A small sound classifier, trained from scratch.
Model: log mel input, norm groupnorm, activation relu6, widths [192].
Data: 26041 training examples, 26.8 epochs.
Rows from block 10, named by matrix and row number. Each number is 128 + 24 x the weight over its row's rms, rounded and kept within 0 to 255. All counts start at 0. After the name is the row's rms in percent of the matrix's.
# mid10: scale 2 width-5 conv, dilation 3 (model.blocks.10.mid.1.0.weight, 48x48x5), inputs 0-23, a 5 kernel for each
mid10.0 118 [ 84 144 152 149 109 157 139 131 161 149 154 105 150 148 134 128 112 119 136 190 141 154 138 123 119  85 159 154 118 133 110 142 138 151  84  73  90 120 118 114 114 107 114  92 129 169 120 116 157 184 134 121 101 139 139 111 114 142 141 138 185 125 108 134 160 137 137 132 157 152 115 155 143 143 107 127 136 140 131 110 171 124 105 138 190 114 129 133 123  92 185 131 128  89 148 105 142 169 145  92 100 140 125 142  76 114 123 149 145 110 110 120 112 113 141  93  85 117 160 126]
mid10.1 098 [167 100 180 103 151 160 149 125 108 149 113 135 113 160 135  67 140 135 126  99 158 151 105 133 171 142  92 101 161 151 163 134 136  76 105 112 100 149 132 126 143 134 125 115  84  73 144 152 143 102 121 116 125 120 123  98 120 142 153 132 136 132 133 129 170 165 170 124 127 133 185 106 120  98 147 134 148 132 127 128 106 149 146 149 157 144 172 143 117 104 143 173  95 152 121 166 103 132 141 147 108 102 142 117 147 118  96 131 156 131  89 121  98 140 151 109 107 127 151 134]
mid10.2 079 [103  98 108  92  79 153 145 140  81 114 118 115 103 167  88 116 125 101 110 102 115 155 121 142  97 167 173 169 158 107  77 151 119 150 139 135  99 130 132 135 140 133 149 114 127 168 122 118 154 138  97 106 108 151 108 140 160 151 138 154 177 146 133 116 131 134 108 108 133 116 111 113 141 114 156 155 149 126 130 115 120 160 106 118 143 165 118 123 105 112  51 145 139 125 137 126 139 144 118  71 126 134 119 118  89 139 143 153 150 145 112 143 134 107 122 137 119 150 141 118]
mid10.3 113 [139 148 117  80 104 137 134 132 114 123 114 101 105  99 138  89 109 137 143  98 105 139 118 158 133 143 144 120 115 140 114 136 130 111 119 130 113 111 124 171 127 158 139  84  88 128 122 117 132 109 155  64 108  96 221 166 137 146 103 107 134 117 130 161 116 142 149 177 136 111 119 131 137 110  82 131 155 135 156  95 126 140 105 165 123 129  91 128 150  94 104 131 103 133  79 125 138 145 135 142 109 115 125 137 110 142 148 117 144  85 121  89 109 120 164 118  73 128 136 161]
mid10.4 086 [123 145 105 132 133 187 112 110 116 125 131 147 146 129 142 112 138 141 128 140 126 123 150 144 163 119 134 120  76 145  73 123 104 122 119 130 138 127  97 130 173 141 103  91 122 108 111 123 141 120 137 119  82 122 106 137 126 125 147 132 161 151 120 147 149 166 120 116 132 136 140 149 122  99 144  87 155 124 169 168 144 115 126 165 200 190 137 121 131 106 143 144 133 130 143 132 152 100 130 168 154 134 120 130 151 106 133 139 138 164 159 150 115 125 106 119 116 111 172 198]
mid10.5 129 [155 100 105 164 145 131 116 100 134 119 100 115 130 158 132 133 131 120 134 129 114 120 129 153 121 168 156 131  95 114 113 126 152 133 114  62 105 157 179 119 114 117 131 119 108 117 143 116 119 132 177 123 123 165 119 133 122 100  93 137 132 119 120 135 136 242  87 122 116 116 137 132 135 124 134 212 161  88  93 101 119 142 126 138 128 158 163 127 109 137 101  94 155 180 184 111 147 125 110 120 114 140 144 130 128  90 119 116 196 166 135 151 139 112 115 130 111  98 121 139]
mid10.6 106 [ 83 136 132 133 108 134 119 141 124 131 100 128 115 119 123 116  86 132 108 165 156 159 156 136 139 140 131 131 141 111 146 128 157 132 140 126 130 137 107 127 102 161 158 130 128 135 137 124  93 168 107 135 147 104 196 148 169 124 127 114 142 137 134  96 129 174 156 111 142 102 150 127 133 189 130 135 150 121 103 165 176 121 174 150 166 115 135 131 112  72 173 135 125  97 101 115 142 148 129 150 129 134 133 117  69 153 156 147 100 135 100 118 112 133 111 128 113 162 144 139]
mid10.7 101 [143  69 100 152 115 146 146 130 155 111 126 177 117  94 163 127 101 139 122 102 147 112 168 142  56 124 136 138 103 116 124 133  87 145 163 151  81 141 145  74 165 124 142 143 120 100 141 143 112 155  98 101 150 114 130 144 118 102 136 103 146 138 137 115 108  96 141 131 128 123 148 112  91 103 136 159 127 166 161 101 111 139 102 114 156 123 123 114 155 110  95 140 123 130 109 140 118 111 142 138  96 160 122 153 131 115 126 123 127 149 119  75 131 109  86 136 121 103 116 133]
mid10.8 085 [152 114 145 117 115 177 126 101 137 110 163 159 166 126  90 132  85 154 180 133 108 120 139 128 132 144 111 115 129  99  83 149 136 156  95  97 116  99 136 122 166 126 135 115 140 115 134 129 126 140  78  61 105 184 115 130 100 120 149 132 110 114 135 124 105 152  81 106 103 111 162 125 104 119 129 137 122 161 160 144 107 156 158 193 189 144 122 114 136 108 181 145 124 113 118  82 112 129 147  82 156 145 140 140 139 148 113 159 116 128  96 126 132 137 105 131 134 139 141 169]
mid10.9 096 [136 129 124 126  83 158 120 130 117 146  90 103 117 113 150  76 119 134 112 150 148 133 113 120 148 120 118 154 136 128 114 148 130 138 139 118 120  83 129 162 156  97 156  89 105 128 113 145 150 113  94 117  71 161 146 152 161  94 159 110 126 133 125 147 157 120 166 118 120 135 161 114 126 141 161 146 132 125 162 122 123 119 125 205 134 153 116 147  67  89 115 148 111 153 115 144 136 109 137 131 138 137 148 173  85 131 107 151 139 124 117 140 132 131 128  92  75  94 131 135]
mid10.10 114 [109 134  98 123 124 157 133 126 119 112 124 107 102 119 152  61 111 163 152 177 163 163 139 130 136 123 117 130 121 135 128 140 121  95 120 149  84 126 165  99 138 143 129  85 157 145 121 105  97 185 117 117 157 139 116 124 165 105 149 105 158 127 127 138 114 139 114 128 175 130 165 119 107 118 156 158 120 132 124 132 124 118 160 190 197 128 134 138  96 142 128  88 133 116 164 139 108 110 140 152 147 144  98 112  96 125 127 134 137 107 116 115 121 116 118 110  76 132 179 166]
mid10.11 109 [ 86 146 121 117  56  63 152 116 120 115 154 123 115 131 145 114 118 151 125 148 169 119 138 139 138 168 167 143  98 145  81 174 124 148 118 153 150 152 153  93  79 158 141  99  75 156  92 102 128 141 160  91 153 109 129 165 117 136 141 121 163 121 121 149 111 175 107 145 132 111 158 153 129 108  95 168 131 141 114 123 119 129 132 116 135  81 139 124 145 113  99 121 122 158 111 130 151 134 138  87 100 140 126 161  38 121 101 127 151 153 135 138 140 165 107 137 107 135 133 108]
mid10.12 095 [118 132 156 133 120 127 106 148 148  91 143 123 121 128 120 178 116  72 115 113  99 154 142 142 109  86 111 134 136 144 112 148 112 117 121 127 119 107 115 163 154 128 125 127 115  93 107 130 148  96 137 100 103  94 126 108 118 136 133 117 133 103 133 148 141 152 146 139 122 117 127 135 126 107 104 112 145 112 131 146 134 112 108 164 123 209 101 147  84 121 116 169  88  94 130 117 142 129 115 112 161 117 148 121 176 143 131 126 141 134 136 125 121 121 145 108 143 121 123 140]
mid10.13 093 [142 140 151 135 129 136 132 147 129 128 125 131 119 130 121 138 155 113 112 143 117 147 145 123 136 126 120 145 127 138 143 105  95 141 145 125 125  70 129 178 152 142 143 144 128 109 130 104 103 137 121 228  81 129 111 115 141 146  97 112 141 139 100 107 180 142 140 132 164 104 142 115 128 122 107 124 186 137 124  96 138 112 116 141 132 112 124 187 130 129 202 105  82 109 164 115 136 123 119  96 121 119 123 116 158 168 141  71  85 179 120 135 132 109 124  91 143 177 118 116]
mid10.14 080 [160 157  99 129 157 134 116 143 144 131 160 103  89 149 121 167 139 158 127 108 161 177 128 121 119 158 101 134 131 132 137 199 131 139 125 161 104 120 111 124 114 132 130 135 126 167 129 135 147 138 146 125 125 121  99 139 117 131 149 137 114 140 138 121  84 167 149 120 124 101 157 126  98 110 150 119 147 125 117 129 132 101 110 144 114  85  88 134 119 163 156 104 120 134 134 148 156 128 128 183 130 130 119 130 172 133 139 152 115 111 134  72 128 142 158 147 158  94 107 129]
mid10.15 098 [116 135 140 140 136 109 131 126 117 135  97 123 123 131 136 112 127  97 142 139 123 128 118 122 104 129 130 149 170 194 120 121 113 113 117 200 163  94 115 123 137 142  89 136 159 113 136 119 136  98 180 129 145 155  73 117 124 137 140 134 119 152 135 106  95 146 129 135 129 150 139 117 115 127 171  72 156 199 186 138 102 141 141 119 129  86 108 158 144 157 150 186 139 114 117 100  83 143 154 127 118 109 106 127 111 155 169 155 109  63 131 131 145 158 122 125 118 117 134 149]
mid10.16 123 [123 127 137  96 144 128 106 140 125 127  97 128 135 111 129 121 130  97 114 125 106 134 137 127 119 143 112 141 145 147 111 128 130 141 130 149 126 129 128 102  42 142 159  79 171 180 125 142 122 175 118 170 117 109 108 155  81 147 125 127 137 107 150 135 126 169  98 146 106 148 143 124 137 137 110 135 121 133 124 126 134  76 142 112 147 136  80 173 117 115  99 116 147  93 127  86 123 113 106 130 138 137 137  76 139 129 134 121 104 153  93 140 126 124 113 137 176 131 135  69]
mid10.17 102 [142 106 149  96 197 164  90 148 168 142  94 151 150 167 100 121 186 117 127 110 129 170 161 146  89  74 110 131 163 112 162  88 156 147 193 127 119  90 123 109  82 126 115 103 148 144 152 105 118 153 172 121 119 120 103 125 142 127 110 139 161 131  92 123 172 164 116 128 150 126 142 100 149 119 154 134 114 145 119 133 133 128 123 153 116 122  90 128 139 114 138 105 139 125 106 140 112 160 149 118 151  93 151 115 175 104 139 130 133 120 107 115 124 121 119 130 133 128 106 117]
mid10.18 110 [146 123 109 108 135 174 145  98 131 126 122 138 125 122 155 122 142 113 152 142 118 148 160 161 129 108 162 113 139 123 113 133 106 158 160 137 144 143 134 118 130 135 133  91  84 160 128 129 150 116 106 137 110 108 134  97 130 164 130 108 151 126 125 131 126 148 147 113 120 132 149 150 114 125 145 132 139 125 141 109 111 149 113 163 155 170 120 141 112 116  22 127 172 132 106 156 113 108 156 141 141 138 136  91 129 126 137  94 119 174 118 120 131 143 143 121 133 146 114 153]
mid10.19 101 [125 125 148  81  89 116 123 137 143 148 148 128  96 115 144  90 122 122 135 144 112 123 150 119 136 120 102 145 115 136 119 140 120 107 116 108 149 106 135 149 121 115 158 116 103 107 133 130 113 137  54 207  86 177  62 137 154 112 133 121 151 134 106 110 147 140 182 122 151  97 169 150 114 103 169 145 117 112 161 114 129 123 137 135 190 117 138 141  84 148 150 104 137 102 123 141 132 122 109 147 142 126 132 109 158  96 118 132 112 165  97 121 148 122 123 123 127 107 150 166]
mid10.20 081 [135 127 145 112 102 114 101 120 131  55 158 100 117 145 148 148 135 123 142 106 125 121 144 148 142 121  92  72 169 153  99 165 151  92 111 110  96 103 141 151 128 136 130 116 120 112 124 149 113  94 137  99 130 106 147 132 117 130 154  87 118 133 108 116 134 156 142 126 132 108 149 151 132 119 166 111 147 134 160  95 111 147 139 169 132 196 111 107 173 124 188 143 109 176 147 130 113 123 150 130 127  98 109 157 126 157 153 121 194 121  94 107 116  96 124 126 126 145 126 140]
mid10.21 089 [136 122 156 125 107 147 118  98 130 141 128 124 120 116 120 102 144 140 124 104 135  99 133 134 133 110 147 115 107 161 155 132 114 123 136  93 114 108 179 154 120 124 161 157 109 149 140 125 114 126 151 116 102 116 158 127 136 109 112 105 131 136 167 145 119 101 147 159 130 137 122 117  97 126 151 204 118 119 141  97 106 115 122  91 127 138 212 104 101 151 113 136 147 104 197 149 174 158  93 144 114 128 123 124 113 111 105 163 138 157 130 123 129 116 132 118 116 109 124 128]
mid10.22 109 [123  87 106 148 103  89 137 117 146 128 155 104 123 139 108 127 107 105 132 153 168 129 158 164 153  77 120 134 186 148 168 129 111 123 180 119 114 121 135 167 164  93 106 132  74 110 151 125 132  93 151 120 151 128 157 102 157 114 131 161 100 128 127 115 158 102 141 156 157 116 134 142 114 109 148 148 143 124 130 132 143 157 117 125 157  99 171 108 101 151 177 143 105 133  87 174  94 116 122 142 157 145 152 128  65 127 131 156 148 101 107 121 129 103 156 135 125 157  96 138]
mid10.23 100 [143 108 148 132 163 148 162 106 125 180 170 126 107 104 119 153 128 101 128 160 108 165 151 134 146 141 103 131 130 110 118 104 144 128 105 124 144  77  74 161 163 110 140 112  83  96 140 128 134 139 135 121 112 134 145 109 118 133 133 108 110 155 111 118 169 140 120 151 109  97 162 116 123 126 117 108 146 116 147 153 142 120 104 152 154 133 164  93 137 149 142 127 118 134  61 126 139 131 142 146 116 137 152 154  97 137  91 134 153 117 115 188  82  82 142 125 122 116 143 157]
mid10.24 097 [135 122  96  87 117 174 114 101  97 128 127 135 140 126 112  37 100 103 134 147 142 130 140 128 153 110 124 121 141 152 166 138 118 116 130 116 111 130 140 151  87 159 137 151 105 175 166 114 106 135 137 156 142 148 157 115 109 119 137 171 116 147 135 104 120 138 156  97  96 152 113 113 117 166 165 108 145 140 131 100 162 140 133 122 169 128 140 161 135  92 160 148 112 151 111 171 132 138 116 162 171 151 155 103 145 137 147 122 121  99  99 122 152 108 157 119 104  66 151 175]
mid10.25 105 [151 171 121 147 117 134 111  99 143 120 142 156 141 114 155 138 118 133 144 128 161 106 126 150 134  88  89 110 160 101 128  73 104 113 172 149  85 164 132 130 123 117 132 169 102 127 141 108 171 136 131  59 145  49 182 105 123 160 131 147 114 116 122 135 129 109  73 167 103 157 137 145 127 115 101 132  88 131 122 124 162 133 122 131 106 172 151 137 144  92 143 137 153 129  94 135 111 104 145 148 107  97 116 141 125 133 119  98 136  95 115 109 121 126 156 137 125 107 134  73]
mid10.26 119 [109 104  94 123 120 123  90 119 109  93 101 134 145 142 113 118 124 118 123 119 129 128 139 118 111 153 105  91 155 191 106  87 135  83  70 112  96 165 167 130 129 126 115  95 112  96 118 115 124  95 109 141 132 117 124 125 113 123 141 148 137 145 134 136 132  88 123 136 139 114 106 106 111 111 104 135 128 153 158 141 115 112 103 141 120 136 110 107 162 145 182 115  64 129 173 153 122  78 107 173 130 144 131 116 141 192  88  59 140 209 113 140 167 120 120 150 115  89 137 149]
mid10.27 105 [157 121 141 150  76 171 145 146 125 149 159 133 149 114 133 123 115 122 122 220 137 119 148 167 105 171 135 138  93 135 142 116 130 158 182 109 131  87 111 151 167 118 156 116  98 118 143 144 122 203 104 104 125 139 103 102 121 121 130 116 127 150 129 129 118  91 159 121 119 137 191 154 120 145 161 126 146  96 143 101 130 108 148 136 161 117 115  95 124 130 158 101 143 168 134 143  98  96 124 141  72 147 156 154  44 123 119  88 156 120 150 112 143 114 154 111 114 131 150 103]
mid10.28 120 [134 127 130 130  96 200 160 126 117 132 143 117 101  91 135 106  85  98 123 116  62 105 144 196 130  88 135 137 136 106  91 132 126 124 151 120  75 113 126 102 193 119 129 109 130  83 132 117 122 163 167  81 152 119 163 112 123 147 135 122 113 134 130 143 122 124  88 138 113 167 121 117 124 120 141  78 112 134 171 128  99 127 127 152 159 171 125  97  99 121 127 126 107 140  83 104 118 109 126 113 107 130 158 160 107 135 126 123 136 123  99  89 117 102 122 117 118 107 137 161]
mid10.29 103 [115 124 139 123 182 138 125 134 136 154 108 148 134 137 143 132 168 120 131 144 159  99 142 117 111 148 151 105 125 138 121  99 153 116 152 170  76 143 131  96 138 118 146  87 129 101 137 122 152 156 118 102 167 121 128 142 145 127 104 107 155 111 124 124 116 141 172  95 107 151 122 154 117  79 128  92 110 139  98 160 114 150 122 128 170 183  91 112 168  93  76 147 132 146  89 122 104 128 135 119 153 126 120 118 136 110 114 120 111 133 132 126 153 127  79 126  73 117 124 135]
mid10.30 079 [131 114 139 129 107 129 129 154 132 111 110 123 134 131 139 123 121  80 112 132 110 108  78 140 125 139 120 131 119 135  60 130 105 135 144 145 121 110  80 148 139 167 156 154 122 150 137 137 168 133 158  79 146 137 144 154 103 127 122 160 138 112 130 120 124 200  57 135 122 118 131 135 134 112 141 153  97 114 109 113 120 165 141 117  94 123 132 124 114 177  82 144  95 108 145 120 123 121 131 136 136  74 121 118 145 123 107 118 144 115 121 156 152 126 163 126 110 119 134  85]
mid10.31 103 [125 129 139 103 142 169 137 109 126 117 107 127 138 125 142  57 106 135 185 153 141 125 127 159 114 137 112 115 150 160 132 135 111 158 149 109 143 117 138 119 145 145 153  79 152 148 158 144 135 191 129 105  92  74 159  94 162 142 132 148 114 136 132 117 100 101 165 130  89 127 141 117 118 175  98 128 133 108 125 119 149 153 119 140  97 194 127  98 116  51 144 103 145 106 114 146 112 128 146 122  77 136 129  92  99  90 145 123 164 113 110 124 145 136 119 147 110 120 117  92]
mid10.32 122 [148 143 129 151 189 110 132 139 136 133 190 117 123 146 179 121 124 132 138 123 146 138 125 125 136 186 132 108 143 194 134 129 120 123 144 133 118 109 121 128 100 116 135 133 109  88 130 158 129  85 162 132 107 122 159 111 121 134 127 134  60 120 166 133  64 113 132 148 150 122 177 146  88 128 179 152 139 129 121 126 109 121 142 137 130 132 118 130 135 121 104 139 134 112 136 187 134 102 129 170 145 118  98 146 169 130 128 132 133 126 129 138 127 121 130 101 100 116 130 134]
mid10.33 089 [156 178 183 119 158 127 131 159  89 131 144 165 141  97 135 108 118 103 106 123 109 134 129 157 157 149 140 129 117 161 110 108 109 111  83 126 129 107 136 105 141 130 165 128 168 115 108 155 123 170  83 113 119 164  35 131 104 105 137  89 111 105 125 147 121  97 153 109 145 113  95 141 108 113  93 179 124 114 149 134 124 120 145 120 104 169 101 161 157 108 177 136  95 100 187 115 104 121 117 129 119 111 117 167 145 128 130 102  91 149 114  88 118 153 137 144 123 140  89  81]
mid10.34 081 [156 170 125 125 115 126 129 141 126 122 122 104 137 146 137 159 122 139 135 113 174 131  96 126 144 112 110 129 149 140 130 122 165 147 114 123 136  93 146 167 137 161 120 140 103 127 150 153 140 134 143  58 117 115 189 143 167 121 147 139 122 119 114 137 115 118 149 145 115 114 124 158 168 113  84 145 133 130 149 100 127  97 140 114  83 104 123  98 131 174  83  86 147 121 115 118 127  96 121 143  79  99 109 108 105 148 105 140 152  91 105 103 101 150 143 150 113  71  93 169]
mid10.35 075 [127 120 171 105 104 147 152 138 124 136 134 166 112 114 155  89 137 128  85 160  91 136 154 132 107 115 102  92 110 115 164 112 111 184 145  99 112 146  92 124 146 126 172 116 114 139 103 152 183 125 127 149 135 153 126 137 103 175 138 124 106 118 160 143 100 143 145 121 147 112 119 138 109 136 197 103 108 138 112  87 155 113 116 130 111 104 126 115 120 151  93 102 136  94 133 181 132 105 124 110 161 148  84 165 156 114 138 149 114 132 106 131 161 111 116 133 103 113 132 107]
mid10.36 093 [116 121 162  99  82 115 119 122 117 136 102 109 110 117 109  54  65 103 163 164 128 120 133 133 101 103 130 156 115  88 130 112 119 132 122 101 125 124 129 146 123 107 179 129  92 101 126 122 126 126 154 154 132 122  82 117 138 101 101 153  89 116 155 155 129 133  88 115 125 157 139  94 127 141 179 156 143 142 132 105 140 118 111 174 138 136 139 115 103 128 139 140 111 101  76 140 128 143 127 140 125  94 152 124  59 138 133 121 108 160 146 113 136 147 111  96  88 107 172 165]
mid10.37 077 [120 133 145  84  96 105 130 121 104 101 159  92 112 131 115  88 120  89 117 153 135 173 134 110 144 163  71 118 157 118 118 134 137 125 156 112 141 103 132 140 158  86 144  93 134  76 137 137 157  93  88 158  96 135  79 109 195 131 125 120 102 125 166 125  72 103 188 115 109  97 127 155  95 125 144 163 136 120  93 162 115 109 140 134 165 137  72 133 127  97 139 124 127 124 140 175 127 107 129 145 130 136 136  95 174 108 140 119 147 142 134 105 160 149 108 142 123 110 143 144]
mid10.38 094 [144 119 119 134 109 106 133 118 125  97 125 127 125 113 108  93 121 150 153 135 123 134 107 116 131 164 122 133 149 155 132 149 157 147 133 136 189 143 126 100 150 154 160 114 146 123 167 126 164 156 129 145 160 128 111 146 138 125 118 122 107 135  98 120 108 146  97 133 145  97 108 140 159 152 130 118 119 137 181 149 104  94  95 146  94 153 112 131 120 155 148 153 149 133  89  92 112 102 131 146  94 131 138 124 128 168 177 178 132  74 118 131  92 117 176 102 141 135 116 114]
mid10.39 116 [ 87 142 177 165 106 164 117 135 115 128  84 107 120 136 120 138 102 131 125 135 109 133 111 137 124  97 139 174 164 107 110 148 128 147 146 111  65 105 148 133 129 102 151 122 134 142 123 138 116  70 165 140 122  93 126 169 143  91  99 131 149 130 121 121 131 137 112 145  94 119 140 135 114 133 127 140 132 118 101  89 103 148 104 136 129 126 104 123 164 129 108 112  69 151 160 104 115 126 137  90 130 118  92 184  76 163 150  73 143 151 159 116 112 128 134 151 131 143 126 112]
mid10.40 097 [150 166 108 108  92 134 133 120 132 153 132 123 151 132  63 138 120 119 155 175 140 103 123 165 142 123 148 154 138 114 136 143 132 113 133 129 114 109 149 142 155 150 102  83  98 134 143 113 114 165 134 135 125 118 115 196 118  99 129 112 157 136  95 117 169 216 114 137 131 104 175 129 113 115 124 135 125  93 141 160 141 106  97 122 162 179  85  97 150 115 161 127 104 166 106 119 124 125 121 153 152  96 129 154  70 135 103 137 152 166 136 127  99 130 146 152 122  82 155 136]
mid10.41 117 [131 116  92 163 174 100 145 146 138 149 163 106 135 134 123 183 168 108 109 142 174  96 112 120 155 122 114  92 121 143 155 129 165 113 107 116 135  86 111 124 142 122 109 154 181 107 133 117 128 195 114 118 104 130 101 132 158 108 104 130 114 122 113 141 136  79 150 148 123 114 137 123 134  94  92 139 141 147 110 129 127  91 137 115 140 129 109 132 116 105 145 138 125 111 114 123  92 110 105 164  71  81 148 155 140 104 137 144 130 136 142 138 106 132  98 135  93 121 125 159]
mid10.42 110 [165  95 129 175 143 139  99 129 135  84 116 106 132 158 141 147 132 153 133 130 102 130 122 126 137 102 121 145 125 127 112 141 147 151 138  92 124 144 123 156 186 130 134 123 128 156 121 172 114  95 103 165  40 117 125 111 157 105  99 134 106 147 123 111 158  51 184  88 127  97 126 119 129 112 119 129 100 140 121 127 154 106 140 132 157 152 127 133 115 144 133 122 128 131 122 138 105 122 110 122  83 126 126  98 135 128  90 144 118 141  85 165 128 123 124 107 143 138 129 127]
mid10.43 099 [121 127 136 116  78 138 134 115 121 175 109 118 168 129 108 125  96  99 124 149 120 134 138 126 125 117 123 167 149 111 123  94 145 139 126 114 127 143 121 119 140 109 103 124  91 159 156 122 115 175 162 114 123 107 180  89 115 129 118 162 149 121 104 145 187 131 155 120 126 134 133 133 102 127 120 145 117 128 144 154  98 140 127 134 158 124 127 159 106 115 166 115  95 131  87 126 167 156 129 117  86 133 133 123  93  85 132 154 143  97 139 121 137 127 141  83 115 124 115 163]
mid10.44 100 [114 147 107 114  60 139 114 143 174 132  83 116 143 129 175  84  86 122 132 134 162 134 134 129 111  96 105 147 106 146 113 138  87 116 150 149  99 134 160 129  70 136 122 116 103 190 170 115  90 147 131 148 123 156 144 155 111 123 139 131 113 130 133 140 132 166  79 128 131 154 147 137 106 117 127 132 122 116 125 125 122 138 136 130 124 145 117 116 128 139 135 124  88 101 182 149 156 119 134 181 111 120 119  94 142 174 124 132 110 151 124 107 135 161 158 132 142 108 106 138]
mid10.45 089 [131 123 119 133 125 117 162 122 106 143 100 119 107 153 128 103  67 114 144 158 165 139 153 119 130 116 111 146 154 142 146  90 113 121 144 138  95 144 125 154 126 149 159 144  57 127 135 116 117 134 108 143 119 116  79 147 108 162 111 147 123 144 112 126 154 160 122 125 114 128 140 128 100 105 167 143  67 142  97 152 138 125 110 122 164  86 123 123  58 160 159 144 121 187 128 155 151 121 152 148 111 117 144 141  87 161 114 149 113 106 104 128 125 139 128  86 125 129 129 136]
mid10.46 077 [139 147 135 121 117  94 175 146 133 124 119 133  97  83 136 209 125 106 135 175 111 145 133 143 136 142  97 152 119 124  74 130 107 174 126 125 133 105 125 121 109 151 107 119  94 131 132 115 118 156 162 141  98 144 137 191 121 162 136 102 169 153 110 112 140 194 121 123 159 136 159 122 123 159 147 112 116  92 134 138 136 152 116 147 129 126 128 126 116 112 150 132 103 143 113 116 121 109 139 142  87 124 135 120 127 108  81 138 136 142 152 149  93 136 165 132 139  77 115 102]
mid10.47 067 [ 90 146 118 114  98 120 112 134  95 102 105 127 138 110 138 126 140 129 126 176 146 101 130 165 129 106  61  99  91  89 137 160 163 143 127 135 136 100 122 117 108 118 163 148 162  93 168 150 135 160  82 141 135 139 106 174 190 163 154 145 161 152 116 144 135 181 131 110 113 116 113 116 152 144 140 137 129 131 105 166 157 114 142 143 165 176 167 130 114  95 111 118 134 151 177 107 179 122 115  90 105 162 138 120  87 117 124 152 101 107 120 144 111 105 117  95 156 127 132 140]